config.yaml
arch: "unet"
model: "image diffusion model"
dataset: "rendered dice on a table"
train_examples: 72500
image_size: 32
horizontal_flip: true
conditioning: "none"
objective: "epsilon"
cond_dim: 128
norm: "groupnorm"
activation: "relu"
weight_standardization: true
widths: [64, 128, 256]
blocks_per_level: 1
scale_shift_norm: true
attention: true
upsampling: "nearest_conv"
init: "torch_default"
residual_init: "none"
optimizer: "muon"
muon_scale: "original"
lr: 0.018
momentum: 0.95
nesterov: true
orthogonalizer: "newton_schulz_5"
adamw_lr_other_params: 0.00073
grad_clip: 1.0
steps: 29200
batch_size: 64
epochs: 25.8
lr_schedule: "linear"
final_lr_fraction: 0.01
warmup_steps: 2920
weight_decay: 0.003
adamw_weight_decay_other_params: 0
Rows from block 5 of a small image diffusion model, named by matrix and row number. Rows with one number belong to one channel. Each number is 128 + 32 x the weight over its row's rms, rounded and kept within 0 to 255. All counts start at 0. Numbers have three digits each.
After each channel's rows are labels from the 100 images, of 14976 (inputs lightly noised), where the channel reaches its highest value: "lies over" is the class under the peak. Only what is clearly more common there than usual is listed. The data: rendered dice on a table.
# convs0: first 3x3 conv (model.mid.2.convs.0.weight, 256x256x3x3, standardized in use, each kernel summed), inputs 128-255
# convs1: second 3x3 conv (model.mid.2.convs.1.weight, 256x256x3x3, standardized in use, transposed, each kernel summed), outputs 128-255

convs0.246:141120091101152180116146143167199089141086063161116149068187122126135149128130137140132098104179059153105098129084101085138189092064055136092149099139179132119152096118114150092089139094064100149072108129160108133176093116149153138115126129153151195165093129103107117118139036069087148130072159120081109129094108169120110126150065119134121182163136178134118116102195074130120126110153
convs1.246:116196110125096125145083137079103182194121084105063137138106163117094107164089112131159098101105171130130148128169140098152147110217123166121049096097047131168103155103140119135128197137118178166105117144094138156076117119121136112170142170183152136122114092100104031155164196086101049124134128136164123122112161091116190171160118141126125115194127085147162145176128165115130154091130
lies over: die with four on top

convs0.187:155157123156119022184042139066092092156167075108133145143130132204137126115139197123129116151152152114131114135108170132140214142151145128077138151133108150149141139173087151166110152113095151092113107099122051124046139122141121123150199108150144183140054076168130167116171087156171134100144147131160181151100092057130147104090045095137145110070129100188135135154135093107122125095108
convs1.187:138108158152105158109130080116104144121136162148130105163140131133124108117119158088079095176131137108139157138068119132109116125110125158123157098160201183147133134049100109133075144113114185067135134159129051103142145156109110131155084148127081058127024148132124198097074116109177154143111161130165129125176134137180100103144117092144159088163201185098074137154134083083146161138106
lies over: die with five on top

convs0.154:142168111122078168140124083178135154139115135141120096122114113119126072111119136182149095123111059157126154152124127138134145132075152117033138170105121202124122126097171085142024143146071116099129110151181115100108125145191094180156128050156070176140062074182143107098164126106178123133096144122127139141139120137125096122087067144100148171195129150118095115119162137074091175150151
convs1.154:144100187166136077163158118055169124089116128132171124126145135161121135130160132080135172092102110145102112114137145075128121179133140140163161163128110087122076111172118123151150086166113154119119176082136074104137154136111103052120174131097143134057112102128135118191053157169131106107157110174151091118088133132172193160113126125135195116069125129129113121124112117092101092108126
lies over: die with six on top

convs0.65:150137147160111118124070054108057102188150146076139142144155116163007125148133082161195183088122169147170119108145189139169109138125145152136132140081138192104138156061136143181071136150146118114131117115114154140151134080189118154154128091138127138105040091112126123144095131093114073147124137146096150160101142122166166109073175119125114112107117153112134127140142071149130127116138
convs1.65:100090118136131083085065068079102137140127149130164228122156112104181174164145070064165155141089096128112126098122094134136116135123103135095111140146139072116154071193144131156126181146124162150114105166100126134101159125122164090115171146100153134180110143132111107154091167150098165138208041125170072093145085095164112125101094135065142081117121112165156118158145137064131164125147
lies over: die with five on top; die with four on top

convs0.212:138124142125109178136137048044146109125071156138130133124148113111141066107173116163144131027132101137159118140172162152135157113102147196111156097148107150137157147122037131145123091089135099103115109147102117105123159133165101109104117098111083057153173141090048088104150068166163177140083118203167140085130097125143080111128124134155126091070092120123163135050142113170104102105059
convs1.212:109135094107128123177139177074165132146144108089133088069126184113141091151145120116142085123128140141117143112123165058131103145140170131146112138150139158142145145194148156118175122157145111102073094158140140142092109113114138158165086164157104213054063126151174174106097139036073089101081090067188197177146063127104143076142107103148130108160139153157130128165107123100154085145148
lies over: die with four on top

convs0.89:145112161116118121127125118080137161167095128165092151183100079059164132094108107125142161136151142114171143145155101178158109188069171104084156134119136148135173078108132123170098171198170137094121099129157100091085160082206090094132112160173173140086045138111115124104074113137137118124164129094109165055068168141156142117101104133083186138116094134134142137148132117138175115108086
convs1.89:150127103174159119109150095111118099094153111082110113155068130142100107116066148114149085134120120072088174159072121084120118094221106163110139109149127155120142146098124172087145147088112205118152109122134152168121106152066107126107120172120109105235094144143136178134147135122096041109116141165168171081174193112127080070115142141123168114165132115127125154088111114117063091168090
lies over: die with four on top

convs0.251:125164122171141139161147059125139097169150119129117097153157134056141121172104133090121131133096122172151122109178139133166149149122159136141145108034151118102115115054177100165103149125185136149153129123130117140000129066132120165141090101162043138139048122141131148140107110132142132134095156116138179118128134152151190136140147113109134128136128120056125147167157089099128174141122
convs1.251:128119159116141069144123100090171130161102097116086131145122173136045119134157090116110128091149127095106180118109127107148093146102163097125124137168101170136112085184082110090167117105100149114104095162087131078166141164121133123140105145099188153099097092137115119167106127079111126109149102100112110090167123171143144056112150124144192086110140160143108110117128170126164155116139
lies over: die with four on top; die with five on top

convs0.131:113128121131101140131087151092136156148127150129119079110108127151098079103109156128121098133174108127176152135111201133135042109127139064035135121107148197147139139124122138060072160152081136095143124124160128086189146134185095139112145124147169123176066121170054091157108105095138144157125138159142101036158149142079157153129060088125164118110142138123106166090087154066089152136086
convs1.131:126142133068130092080176110166096107175077123113130172102108132146134121152155158070129096131120145132043107115134083148140128156165060145173146129086128104084062142187121091116154144119125084088138169118100117141097141165109165053138108131064140195109160176108087074131074145137130131143141181128078138096153120184198149085114112137147176166101162143136167177140135108123131170078115
lies over: die with six on top

convs0.52:168116174169108138136079115073116121187153117118146149120143156172124073154135107107150109151125140148153135120109179146094124131100149133106127091143146177138187144143148116160146115125106128156117149129136139147124148114154146178189139084122121086146000134081095112110115152089118153126139089145112126112117134132164133132154095151160151142137160154130182094141177098135101142170126
convs1.52:124169102138113114146187149140108125097135125126073107142060077123113123177166127164137183202164136105109096115170130187106130183149143097110145151090144169159095120085168129121109067154157128097196099183187115222172144129080066127088109083111146128102159116145126133128160123137104126095107181134124160140139097109112105080137126142157068137180130116140084150150044138075075122088142
lies over: die with two on top